Weights of a small contrastive image-text model.
Model: 48-pixel images, encoder arch efficientnet_v2, encoder norm batchnorm, encoder activation relu.
Training: adamw at rate 0.0023, 10100 steps, batches of 256.
Rows from block 4 of the text encoder of a small contrastive image-text model, named by matrix and row number. Rows with one number belong to one neuron. Each number is 50 + 15 x the weight over its row's rms, rounded and kept within 0 to 99. All counts start at 0. After the name is the row's rms in percent of the matrix's.
After each neuron's rows are labels from the 100 texts, of 14848, where the neuron reaches its highest value: "fires on" is the input token at the peak. Only what is clearly more common there than usual is listed. The data: drawn human figures in many poses.
# fc1: MLP up (text_encoder.blocks.4.mlp.fc1.weight, 768x128), inputs 64-127
# fc2: MLP down (text_encoder.blocks.4.mlp.fc2.weight, 128x768, transposed), outputs 64-127

fc1.60 086:72 50 40 72 58 20 54 62 47 33 47 33 59 70 42 42 47 28 59 50 52 53 32 46 58 32 47 84 59 68 53 49 66 53 45 73 43 30 57 58 64 70 48 75 35 49 46 76 53 50 51 26 64 41 45 57 70 42 63 54 21 60 70 51
fc2.60 110:51 36 74 59 37 26 68 68 64 66 68 12 39 22 86 51 36 44 55 42 36 55 53 78 23 64 60 52 64 84 50 74 44 67 47 49 59 39 57 41 52 44 34 78 41 31 64 46 61 59 31 53 57 50 38 57 66 44 55 47 50 28 44 54
fires on: "sitting"

fc1.214 097:67 58 44 44 75 35 55 43 69 48 52 61 19 38 27 47 50 56 36 41 41 54 34 57 50 33 70 64 45 73 77 42 25 45 46 54 39 31 51 47 27 26 42 76 27 68 76 43 78 52 52 41 48 55 21 36 56 53 51 56 34 64 62 62
fc2.214 108:59 64 19 47 59 70 46 33 32 56 49 58 64 64 69 12 63 39 51 41 47 66 29 50 30 48 60 45 40 32 68 42 56 63 63 53 32 38 39 52 51 49 38 34 39 46 32 68 50 55 56 51 40 50 19 38 28 52 55 54 36 19 69 47
fires on: ","; "standing"; "sitting"

fc1.275 099:69 61 54 62 45 50 45 44 44 59 71 41 51 52 52 53 65 26 66 22 51 61 39 23 61 49 64 68 50 15 48 44 50 37 53 42 38 50 16 69 39 41 40 55 47 40 55 53 52 38 63 50 47 44 57 60 73 35 45 84 43 70 56 62
fc2.275 098:59 46 32 27 56 74 51 70 59 56 56 24 21 50 40 49 38 75 56 43 59 60 66 58 67 43 31 58 61 58 29 49 59 71 44 92 79 42 45 49 43 68 43 63 87 54 53 78 40 53 54 44 73 29 46 60 50 45 38 26 30 77 60 57
fires on: "running"

fc1.304 096:52 52 54 50 84 31 48 74 52 44 57 48 54 48 50 46 63 33 32 68 48 47 60 23 76 57 40 49 45 78 28 45 75 45 46 47 37 42 83 52 46 43 50 64 87 11 59 46 51 37 67 58 45 43 47 42 48 45 39 48 48 70 29 38
fc2.304 082:48 34 64 49 68 67 40 46 39 42 68 61 05 56 63 43 71 64 64 65 50 19 41 56 43 46 61 44 47 37 36 84 39 62 45 53 23 48 36 31 60 56 30 71 46 71 54 36 53 20 51 37 66 58 48 70 50 34 58 37 55 41 39 60
fires on: "brown"

fc1.401 080:50 51 32 56 46 65 88 36 66 39 52 36 29 74 73 47 67 47 51 42 65 35 21 27 50 61 51 41 28 59 53 44 39 22 31 48 30 30 71 34 36 54 65 80 40 47 54 59 46 52 47 42 70 13 66 68 46 40 58 46 28 63 82 49
fc2.401 106:48 57 75 48 67 39 59 38 64 56 71 56 45 32 47 41 30 49 61 40 68 60 55 69 47 69 50 58 50 56 24 65 31 65 34 45 57 45 51 36 29 52 27 91 66 45 71 61 60 69 61 16 71 48 40 41 49 42 15 35 48 38 43 52
fires on: "sitting"; "squatting"

fc1.608 105:48 56 26 33 53 61 42 43 53 47 26 52 29 39 35 56 63 25 30 61 46 54 48 50 64 56 76 51 42 63 24 54 54 39 56 72 64 65 50 54 47 24 60 41 46 47 65 54 77 61 46 35 60 45 68 61 55 45 55 42 46 52 47 64
fc2.608 092:32 53 64 48 40 35 53 36 69 63 54 36 41 66 52 58 46 53 26 48 55 63 48 49 16 37 36 42 64 33 71 79 64 57 64 50 59 40 45 20 50 65 65 41 26 52 69 76 37 56 38 38 42 55 34 23 42 35 43 59 67 29 60 55
fires on: "brown"

fc1.404 097:70 55 37 40 57 48 57 54 44 68 61 47 39 42 57 55 33 42 55 66 42 32 64 51 24 45 62 86 46 66 46 42 63 32 46 25 62 51 52 59 47 18 57 63 32 56 58 60 65 63 14 29 59 58 42 52 59 45 50 37 40 55 64 77
fc2.404 089:56 66 59 70 58 72 46 38 57 49 43 68 52 47 70 64 42 58 61 57 41 67 36 35 50 48 66 59 61 47 62 51 41 64 61 48 78 51 52 26 49 51 70 33 35 52 71 50 37 38 33 56 37 46 00 59 41 61 42 06 62 41 72 54
fires on: "brown"

fc1.264 109:29 51 57 66 75 07 83 61 35 49 61 34 54 37 47 58 49 44 41 64 68 58 38 62 57 48 58 72 63 32 52 34 43 79 42 40 46 45 32 53 80 44 36 53 48 45 25 67 52 68 53 59 55 40 44 45 76 45 26 74 50 76 47 27
fc2.264 111:15 46 75 58 68 41 39 50 61 59 57 51 45 53 31 33 39 52 39 44 57 65 53 63 52 50 38 60 40 38 59 68 44 63 42 43 40 53 44 45 41 55 45 57 51 97 55 55 34 66 48 70 66 51 80 33 17 54 50 71 48 00 40 47
fires on: "teal"; ","

fc1.719 109:53 21 58 32 43 48 42 47 53 46 59 55 35 53 56 19 72 40 47 36 64 66 29 52 71 52 64 55 35 34 50 72 66 67 46 65 73 50 56 46 32 22 36 53 59 37 33 25 36 52 52 49 48 33 74 51 58 25 48 58 36 30 51 71
fc2.719 094:45 39 46 59 28 41 62 63 56 66 62 42 32 50 87 58 35 58 54 66 56 45 62 48 49 55 35 37 43 50 48 79 43 57 90 40 68 61 63 40 53 45 48 45 45 37 46 58 69 66 36 99 54 27 50 60 29 47 45 68 59 52 53 37
fires on: "white"

fc1.107 092:69 54 45 65 57 59 70 38 49 53 47 42 63 45 41 45 58 28 56 36 64 67 27 27 49 47 57 78 57 65 49 33 61 16 63 54 46 33 61 57 53 53 53 41 55 64 37 51 81 63 45 56 79 78 47 37 49 39 47 69 44 51 71 56
fc2.107 095:64 67 32 29 40 43 49 54 33 64 61 52 49 51 64 30 50 46 40 55 53 50 72 60 43 47 51 52 48 51 43 31 48 59 20 55 37 29 50 46 45 49 30 61 57 62 54 61 49 66 45 39 44 42 15 79 54 36 35 38 42 90 52 46
fires on: "running"; "jump"

fc1.646 131:66 51 29 50 45 17 43 64 54 60 45 35 60 53 63 52 59 39 59 71 68 48 24 51 41 46 81 68 28 70 60 16 44 67 56 46 47 61 72 54 32 64 39 44 34 65 41 39 87 65 31 50 55 64 65 72 50 78 26 43 62 60 31 39
fc2.646 122:60 49 33 29 50 08 46 50 53 54 54 52 56 57 67 58 50 59 60 58 50 50 52 38 00 60 96 45 51 53 53 07 57 50 53 48 76 52 57 50 56 58 31 34 45 74 45 47 94 95 41 82 29 64 59 67 44 56 48 14 51 74 39 52
fires on: "yellow"

fc1.460 086:48 47 33 37 89 36 74 42 49 44 62 48 25 43 71 53 61 49 18 58 60 69 53 45 49 40 50 90 38 66 81 52 45 60 44 55 47 31 65 56 52 39 61 62 57 61 33 57 60 49 62 47 62 57 42 45 87 49 63 65 52 69 47 48
fc2.460 106:24 29 15 43 40 14 36 40 46 52 53 42 36 55 74 47 57 30 44 43 43 54 35 49 39 67 49 80 36 38 55 54 40 56 53 29 57 50 26 34 70 51 86 67 71 47 53 59 36 37 60 81 49 54 70 74 67 38 29 54 38 31 63 17
fires on: "out"; "lying"

fc1.167 102:50 34 41 30 46 25 60 50 52 66 41 39 29 65 53 66 55 49 47 51 53 42 52 34 57 33 77 47 32 57 50 42 54 37 57 36 32 37 63 40 36 18 32 54 37 37 55 45 46 47 40 44 46 51 84 71 71 45 79 51 29 43 36 66
fc2.167 093:43 37 57 61 24 51 53 77 57 34 69 58 44 55 52 54 37 38 84 68 39 25 24 62 56 66 55 43 58 49 59 51 32 61 59 49 61 65 65 36 72 41 60 70 51 68 44 24 63 82 45 53 30 54 38 56 68 56 37 46 53 35 53 50
fires on: "pink"; "splits"

fc1.702 102:42 55 49 47 50 46 60 27 51 69 66 51 66 35 66 26 39 42 59 93 40 24 75 50 51 67 56 37 47 39 54 34 57 57 67 37 57 55 77 55 62 41 72 70 53 37 39 62 71 45 51 29 49 23 48 50 58 44 41 60 48 59 44 68
fc2.702 096:64 43 54 62 42 78 30 65 54 65 38 48 50 48 21 68 55 55 59 51 58 55 37 42 25 51 76 40 56 38 68 67 50 36 86 64 80 58 33 58 47 24 61 37 42 47 39 57 45 63 53 60 34 64 25 58 30 62 47 06 64 56 00 46
fires on: "brown"

fc1.669 103:56 45 39 69 52 49 54 54 43 71 48 63 54 37 61 46 48 44 50 96 36 34 49 58 66 82 53 44 43 62 51 63 52 43 61 51 56 32 49 30 72 39 44 44 64 42 49 73 83 66 56 39 61 40 22 55 53 49 36 38 59 43 41 51
fc2.669 093:73 59 56 63 36 75 58 48 40 51 48 45 63 45 43 60 43 39 46 53 46 45 52 49 60 51 99 33 49 50 59 79 61 49 77 48 90 47 48 57 52 58 56 33 46 64 54 47 62 25 49 29 39 51 17 37 49 49 45 10 53 42 35 54
fires on: "brown"

fc1.124 091:59 45 66 51 55 20 65 55 62 47 46 50 48 42 64 58 61 44 55 60 28 53 34 41 34 76 65 59 70 70 78 38 44 56 41 33 56 56 73 64 52 51 73 55 52 81 52 57 26 46 59 60 84 46 23 76 18 62 46 37 43 67 75 40
fc2.124 095:44 64 36 90 38 51 55 32 35 61 55 40 13 46 56 29 31 52 36 49 58 55 50 51 57 51 58 51 50 47 42 28 54 48 22 41 31 41 48 41 72 49 69 65 51 67 53 49 43 53 62 57 59 39 46 54 54 26 45 44 65 29 67 53
fires on: "squatting"; "standing"

fc1.750 105:59 36 45 74 40 66 60 41 75 42 60 59 25 26 45 27 45 50 64 39 45 48 30 55 61 59 33 52 55 88 44 60 56 61 37 34 38 30 59 34 60 35 64 41 67 79 61 55 80 28 77 64 62 56 64 63 70 39 70 73 46 55 69 51
fc2.750 094:86 31 32 57 58 73 60 37 64 29 67 28 38 68 39 61 37 59 70 56 44 45 42 53 71 69 41 41 66 44 40 32 67 50 57 40 28 43 47 41 26 40 35 22 50 72 47 56 50 48 61 42 30 69 70 56 34 56 64 88 62 57 56 53
fires on: "squatting"

fc1.701 107:39 32 67 67 69 36 44 50 69 34 92 32 37 55 55 52 46 51 64 51 56 40 50 31 38 43 55 99 43 30 40 52 50 60 33 59 02 61 75 45 51 62 25 72 47 37 50 36 36 65 26 66 82 79 41 39 23 82 54 51 57 39 59 50
fc2.701 146:37 50 28 20 34 47 53 50 40 59 17 42 42 52 67 50 45 65 58 43 36 50 55 53 52 55 47 46 60 59 53 36 59 42 21 58 80 57 40 43 64 39 99 14 45 71 67 59 45 14 49 49 47 00 40 91 74 32 38 62 33 87 67 65
fires on: "teal"; "pink"

fc1.676 102:62 75 40 36 56 60 82 57 38 44 52 34 58 34 43 27 73 27 27 47 43 53 43 69 62 37 53 57 59 27 50 51 27 49 47 34 48 51 39 47 61 51 42 40 53 26 40 22 55 30 63 70 39 30 51 42 72 53 53 68 52 59 87 78
fc2.676 108:76 52 10 70 61 51 46 50 47 37 60 57 39 60 56 22 53 40 43 47 54 41 44 45 53 45 47 72 46 35 54 23 49 37 15 48 75 52 55 50 43 43 45 53 52 73 50 25 83 10 52 13 41 12 50 65 79 59 62 55 33 98 76 48
fires on: "running"; "lying"; "jump"

fc1.511 107:50 59 36 50 57 09 31 76 50 64 49 43 53 42 57 43 63 30 54 66 61 39 06 61 52 43 72 69 51 63 72 63 52 71 56 55 53 63 61 55 38 60 50 61 31 69 51 29 99 57 44 64 28 43 57 58 31 54 29 41 62 53 52 26
fc2.511 107:54 54 26 29 40 23 47 51 61 63 51 45 52 60 53 61 57 56 60 64 44 54 57 40 00 31 80 53 40 58 58 00 57 48 36 48 72 34 47 40 58 36 50 26 54 71 39 38 76 77 49 76 45 69 49 70 45 43 66 07 51 84 35 52
fires on: "yellow"

fc1.299 097:29 54 56 60 58 32 69 51 68 62 44 21 44 25 76 54 56 51 61 49 38 39 48 23 24 58 49 75 64 54 71 41 71 65 53 21 20 55 77 39 56 48 37 65 50 44 72 50 36 47 53 47 67 49 35 58 41 46 37 35 50 81 61 45
fc2.299 096:51 62 54 87 47 49 53 38 53 53 44 63 38 62 30 48 36 42 50 47 49 50 51 67 35 57 53 38 60 56 56 36 47 69 14 66 66 65 54 59 45 46 88 30 56 41 46 56 20 36 60 66 44 51 42 49 85 46 53 58 60 22 61 37
fires on: "teal"; "standing"

fc1.421 101:59 70 48 48 67 66 43 48 71 54 87 17 59 41 64 37 45 44 66 42 49 91 33 40 58 48 49 60 50 64 58 55 62 58 56 60 39 40 65 51 55 49 58 57 50 64 64 43 70 62 34 55 57 63 50 67 63 41 46 92 34 55 68 58
fc2.421 104:24 10 54 67 39 17 51 65 51 56 48 63 42 59 51 44 35 25 48 43 68 57 62 72 27 70 52 45 30 50 39 47 58 47 40 63 34 36 55 57 49 69 84 45 25 54 74 62 26 20 53 34 46 67 69 50 54 49 69 30 59 57 39 70
fires on: "white"

fc1.77 104:97 40 69 75 46 61 55 51 61 40 64 42 44 36 42 33 47 43 41 40 57 56 40 35 48 46 41 56 55 60 60 67 58 38 66 46 49 25 45 49 32 52 43 68 32 55 53 63 76 65 09 31 70 57 26 40 50 49 57 47 52 66 47 46
fc2.77 101:59 30 56 62 55 82 44 38 52 49 24 54 52 54 39 44 70 59 41 66 50 74 74 47 56 83 41 49 19 34 58 43 58 65 35 56 44 35 58 62 35 44 72 46 30 64 74 38 69 36 57 65 76 20 22 34 28 26 43 62 64 26 71 42
fires on: ","; "standing"; "squatting"

fc1.330 104:62 41 56 65 48 53 55 30 65 56 54 45 40 43 54 33 40 66 60 30 30 57 14 33 28 50 53 65 32 52 63 69 47 81 39 34 48 31 69 49 16 57 30 44 68 66 46 47 37 69 62 50 45 66 66 40 65 45 69 57 36 47 77 72
fc2.330 095:80 29 80 65 31 80 57 46 53 38 50 63 42 36 40 57 47 46 43 39 33 26 57 34 21 51 43 49 58 56 61 50 60 56 37 58 58 61 57 37 47 51 35 22 55 78 43 44 24 79 62 70 39 72 73 44 17 54 51 50 57 40 68 45
fires on: ","

fc1.341 106:52 60 59 55 52 63 28 46 43 53 54 30 48 55 45 29 82 31 58 62 60 69 44 40 90 46 58 39 53 52 70 38 40 51 17 19 38 75 63 43 57 49 40 70 42 41 67 14 37 38 56 20 78 22 62 66 33 42 62 38 37 50 58 50
fc2.341 116:30 45 61 44 36 59 41 47 50 53 48 57 44 49 71 57 36 27 52 39 60 63 63 53 72 64 52 29 42 59 26 56 71 42 36 36 72 44 56 45 55 41 41 38 48 44 40 40 71 27 53 33 77 15 50 65 27 40 31 36 26 61 45 49
fires on: "sitting"; "bowing"

fc1.222 094:50 46 60 71 60 53 44 27 35 43 70 11 52 41 49 34 68 19 54 40 63 66 26 54 91 50 41 58 47 36 62 43 62 32 59 56 47 61 35 84 38 31 35 52 67 37 57 41 80 44 63 38 46 34 56 21 52 50 53 30 59 65 37 78
fc2.222 099:57 40 41 40 67 51 53 52 40 54 59 74 39 30 72 28 44 68 45 68 53 53 23 40 31 20 49 67 68 37 66 37 38 36 43 29 90 68 61 27 26 49 59 47 64 73 34 40 48 37 35 23 50 40 41 88 53 54 56 58 43 99 19 47
fires on: "running"

fc1.158 099:72 71 53 56 55 58 73 58 58 42 62 47 35 28 59 36 37 35 37 47 44 54 33 54 59 39 76 52 67 66 62 57 45 38 59 35 47 29 76 69 35 43 31 70 27 67 61 45 65 55 76 22 56 57 31 87 52 48 54 58 43 56 70 54
fc2.158 101:60 45 50 68 59 63 46 75 50 71 48 51 17 56 54 52 40 47 49 37 54 62 49 59 76 10 57 59 51 17 61 19 37 72 30 60 23 66 60 31 60 23 47 52 56 13 78 44 53 66 52 35 23 41 37 55 29 51 54 38 53 33 58 53
fires on: "squatting"; "sitting"

fc1.762 092:32 15 32 57 53 09 61 56 74 36 62 60 44 58 54 43 63 16 43 87 75 42 32 37 69 42 58 44 65 50 34 51 26 78 37 77 40 50 38 59 75 54 56 55 30 49 24 72 33 63 38 60 67 35 48 40 61 58 26 43 52 75 44 55
fc2.762 093:34 21 54 37 36 27 40 49 69 61 54 50 47 62 44 40 40 66 29 54 65 62 42 56 40 64 46 66 56 56 63 66 53 31 30 60 48 55 45 54 44 68 34 77 36 91 42 45 32 49 59 61 63 60 87 34 62 47 66 51 71 49 53 53
fires on: "teal"

fc1.519 104:55 27 68 61 77 37 77 33 32 32 54 51 44 29 55 46 78 45 51 58 61 73 43 32 41 67 42 64 41 62 71 33 49 58 52 57 43 47 44 29 58 52 75 48 56 67 34 47 70 50 24 59 61 39 47 60 65 26 46 77 67 47 67 31
fc2.519 102:63 54 42 76 60 73 56 39 50 52 59 54 54 49 52 46 28 63 43 57 52 45 46 59 20 29 28 46 48 55 55 17 49 37 39 28 76 40 56 51 58 52 41 50 50 87 44 56 66 34 68 67 00 57 67 40 79 53 46 29 37 46 51 56
fires on: "out"; "star"

fc1.242 103:58 47 50 48 25 14 46 54 44 61 36 33 69 60 78 67 33 45 47 79 44 26 41 40 44 38 50 47 56 50 49 18 51 53 64 47 35 40 71 63 49 76 33 52 31 43 61 36 94 50 35 60 54 54 56 50 48 49 31 44 53 60 39 43
fc2.242 099:70 47 52 27 54 02 46 65 56 52 51 66 49 32 61 59 52 56 50 58 62 62 51 55 00 58 98 43 46 65 57 29 52 55 46 43 51 35 54 40 50 59 58 15 58 77 47 59 90 84 48 93 42 68 65 65 67 42 55 22 55 76 34 61
fires on: "yellow"

fc1.438 102:23 49 52 19 51 80 36 53 85 44 35 54 47 32 29 50 67 36 68 54 87 47 59 58 49 22 36 49 67 52 53 29 59 54 43 46 55 37 72 71 52 51 13 75 30 57 62 23 46 62 53 32 57 49 48 43 54 58 29 53 54 53 25 71
fc2.438 096:90 54 17 46 62 74 49 49 61 52 53 46 58 40 41 94 58 57 46 53 44 49 53 62 58 47 91 45 53 42 53 34 47 58 76 44 55 34 55 48 59 55 56 49 61 43 56 51 38 46 60 42 28 72 49 49 60 44 58 27 49 47 83 43
fires on: "sitting"; "figure"

fc1.561 107:61 80 35 38 61 66 49 57 50 46 49 36 26 31 33 24 66 36 47 43 46 73 36 36 73 42 42 72 28 62 44 51 43 32 64 46 46 32 76 27 45 49 49 50 36 48 38 46 74 59 58 32 58 39 63 42 56 39 53 65 67 45 53 32
fc2.561 103:54 62 42 54 10 47 48 44 90 52 46 44 53 50 64 59 47 52 35 57 66 45 58 75 55 75 58 48 40 58 42 61 72 61 43 75 44 53 43 58 57 48 37 47 46 58 64 44 66 56 73 54 63 46 58 53 76 49 67 78 46 74 32 63
fires on: "out"

fc1.142 107:75 39 51 66 47 57 74 50 56 82 40 38 32 57 45 50 66 31 59 45 49 45 43 32 41 75 49 37 25 60 80 73 65 27 30 53 36 42 52 59 35 61 49 69 54 57 41 43 62 68 34 22 34 69 75 56 46 49 68 72 20 48 81 69
fc2.142 121:79 61 66 84 63 75 56 37 51 34 51 54 33 34 39 39 47 71 51 64 31 65 67 50 33 69 61 66 57 54 44 54 78 55 43 45 70 33 60 20 27 74 21 57 49 46 79 51 49 65 59 71 51 74 20 21 58 70 47 32 66 31 82 46
fires on: "squatting"

fc1.641 100:65 51 36 63 72 31 44 84 23 43 61 36 48 47 43 50 49 52 54 49 44 29 24 32 74 52 47 80 29 50 43 53 57 53 63 45 36 55 64 47 45 58 22 78 36 54 64 65 60 43 49 31 59 57 53 35 54 36 79 50 38 45 68 53
fc2.641 120:53 33 36 63 41 74 65 46 53 47 45 26 78 73 34 71 33 53 38 48 62 28 42 62 62 54 22 57 67 64 62 71 49 53 43 42 44 55 50 34 50 49 49 24 51 47 56 48 57 39 31 00 44 57 42 44 56 52 54 60 31 48 52 48
fires on: "waving"

fc1.592 115:43 61 31 67 31 23 71 39 69 63 48 42 32 10 44 44 60 44 20 71 80 53 35 61 68 56 85 68 78 50 67 56 34 52 49 44 46 62 62 55 48 46 48 65 30 44 23 70 42 55 47 62 51 43 80 45 54 39 42 73 46 49 48 33
fc2.592 100:01 48 29 63 60 27 39 57 61 34 55 58 47 61 45 25 44 52 36 51 55 56 51 58 67 38 53 33 61 49 63 63 45 55 36 48 18 50 62 47 48 54 78 54 50 99 49 49 08 53 54 96 86 47 66 43 56 54 52 60 57 19 55 47
fires on: "teal"

fc1.188 098:43 12 42 44 75 38 64 53 57 35 51 25 31 57 49 55 46 51 41 62 48 48 41 38 74 58 68 61 51 56 62 56 40 38 54 39 49 74 79 43 51 40 34 59 44 58 40 45 66 59 50 58 70 76 38 62 65 21 58 65 12 55 71 31
fc2.188 104:40 54 75 62 57 28 56 58 79 48 85 69 38 56 59 60 64 48 41 50 72 56 38 77 47 42 37 54 48 29 41 35 47 34 62 33 50 47 78 38 43 35 59 74 53 33 54 48 22 56 43 56 26 36 52 56 56 37 24 44 46 82 19 54
fires on: "pink"; "standing"

fc1.567 101:57 30 51 48 53 48 60 49 72 29 49 35 42 58 54 49 60 41 45 55 27 44 47 24 47 47 47 68 45 43 56 70 56 54 96 61 19 40 51 44 52 41 16 47 75 61 54 62 80 55 30 61 62 60 63 46 36 79 82 61 50 30 47 66
fc2.567 105:72 60 22 25 43 24 57 39 55 58 26 54 41 45 82 56 41 41 40 56 37 67 63 45 28 43 66 61 54 34 40 29 54 41 30 44 58 59 40 51 57 43 81 09 34 78 52 42 41 18 53 69 67 19 45 80 60 50 40 73 41 96 63 60
fires on: "brown"; "orange"; "yellow"; "purple"

fc1.372 098:55 25 41 50 58 42 46 20 52 68 50 41 32 44 28 51 66 36 73 70 31 72 49 44 50 52 45 67 59 57 67 47 52 66 27 40 43 50 69 26 24 51 70 59 63 57 33 40 45 63 36 49 62 47 49 60 72 37 55 49 48 57 63 46
fc2.372 100:54 54 68 66 47 40 44 47 81 31 49 64 45 50 50 38 51 58 42 37 44 89 58 39 64 47 51 75 24 52 30 35 43 35 45 55 44 56 45 60 52 54 58 56 65 46 48 67 30 57 74 43 25 40 48 90 41 69 71 48 67 54 18 69
fires on: "pink"; "jump"

fc1.387 126:68 50 52 49 60 63 63 51 24 64 64 43 63 46 49 21 59 27 47 49 67 76 12 34 66 75 47 58 59 34 48 45 21 47 58 56 50 71 35 54 40 32 47 47 50 41 62 23 48 41 69 74 62 34 43 56 70 30 35 84 61 60 59 68
fc2.387 126:64 53 17 38 49 38 60 51 56 44 50 54 59 43 63 40 52 52 48 56 56 49 43 45 52 40 44 45 51 41 43 13 57 50 00 62 83 58 38 54 49 47 50 37 56 99 59 61 79 44 58 25 42 01 46 77 90 43 61 54 43 99 66 42
fires on: "running"; "jump"

fc1.95 109:44 33 47 35 43 52 40 33 80 47 42 52 43 54 26 66 60 33 47 55 34 49 80 62 36 51 64 36 91 59 57 63 49 43 58 98 56 60 40 51 63 54 40 66 64 60 50 36 52 57 48 71 47 25 55 71 63 48 32 51 48 81 31 51
fc2.95 152:43 52 74 62 55 55 38 49 54 43 53 52 49 54 92 44 45 67 55 52 58 54 49 58 70 49 17 55 38 53 43 58 39 57 30 48 40 56 50 42 42 51 48 31 30 64 47 44 40 21 46 36 50 57 38 46 37 56 53 51 54 27 61 49
fires on: ","; "arms"

fc1.240 098:39 45 46 47 54 56 75 43 54 36 47 45 41 23 47 27 82 21 53 14 41 55 26 51 81 38 62 67 25 48 57 68 57 47 31 45 42 67 63 39 26 26 41 63 44 18 37 33 63 59 49 65 55 61 58 74 49 16 51 45 41 59 42 62
fc2.240 126:42 67 22 65 33 67 45 51 47 34 41 47 36 82 35 36 41 42 46 28 58 63 60 65 64 43 51 41 37 23 38 69 36 36 77 55 43 55 52 64 28 79 73 52 53 62 37 53 48 85 51 56 47 30 57 56 57 51 43 22 47 64 68 36
fires on: "running"; "pink"

fc1.580 104:44 59 41 43 68 31 30 51 78 45 46 58 63 12 46 55 58 50 58 77 78 57 57 66 62 27 62 52 63 58 56 48 47 30 46 72 54 50 63 58 50 32 02 86 38 29 39 36 29 67 47 50 50 45 43 59 40 58 39 49 48 66 33 71
fc2.580 103:52 61 39 61 60 56 52 44 51 49 63 38 50 61 47 61 48 49 33 43 50 44 39 72 37 65 52 61 42 47 50 59 39 38 84 39 68 65 58 68 70 57 39 58 44 59 57 54 54 34 61 27 15 63 99 46 74 57 57 44 54 18 54 50
fires on: "sitting"; ","

fc1.297 099:68 40 75 49 64 33 55 45 50 50 52 48 43 27 77 57 62 54 23 54 52 65 36 47 65 61 66 40 51 61 72 50 53 53 34 13 18 29 73 47 50 55 62 62 55 50 67 46 98 44 65 65 65 75 51 43 51 52 75 56 44 53 50 47
fc2.297 115:35 58 41 87 43 38 54 39 49 69 80 73 18 35 30 32 64 52 60 49 59 60 46 59 62 49 10 39 34 58 62 45 12 46 59 38 54 32 67 51 39 44 68 27 61 39 42 77 48 48 43 64 32 57 57 42 28 51 32 65 44 44 80 46
fires on: "out"; "standing"

fc1.420 119:42 57 40 30 56 12 30 62 30 52 66 28 45 47 73 55 61 41 57 75 54 47 31 44 40 56 66 43 20 42 48 38 72 72 72 51 48 74 66 55 44 67 55 61 43 37 30 34 76 51 53 66 60 75 72 57 42 67 28 35 40 42 47 22
fc2.420 114:61 55 45 34 32 25 38 48 48 55 35 51 59 59 67 48 56 51 46 41 47 52 60 53 05 43 92 53 49 52 59 09 47 49 66 43 80 41 47 46 47 53 44 27 29 94 43 39 87 99 42 75 50 45 57 72 29 45 55 19 60 76 35 41
fires on: "yellow"

fc1.430 131:45 25 50 28 65 19 32 49 57 61 56 42 45 61 41 33 57 47 41 31 31 69 31 52 46 64 44 49 37 30 54 75 66 66 55 56 63 50 62 59 27 37 30 61 64 24 38 41 58 61 68 44 52 49 83 50 40 22 75 65 45 43 41 76
fc2.430 113:57 48 40 45 45 29 55 61 38 50 40 45 54 47 69 58 53 60 55 64 54 47 54 44 41 46 27 55 54 50 57 87 66 48 75 40 61 56 46 62 56 47 25 44 51 29 40 55 75 69 49 99 23 49 76 55 43 43 42 43 53 57 49 60
fires on: "white"

fc1.751 086:80 69 43 45 30 42 52 33 57 34 58 57 54 32 84 53 40 40 29 52 62 97 56 56 73 71 74 62 42 60 65 49 62 51 85 41 55 59 38 33 55 68 53 51 29 49 51 40 53 46 60 11 70 42 46 63 80 61 52 52 42 57 68 65
fc2.751 080:50 48 43 62 62 71 57 55 65 50 62 33 44 57 45 48 46 60 48 57 56 53 68 53 71 33 77 47 50 49 37 51 63 47 69 31 55 37 36 66 76 52 36 91 61 08 56 59 57 56 43 44 44 68 47 72 40 40 39 41 47 51 37 75
fires on: "squatting"; "out"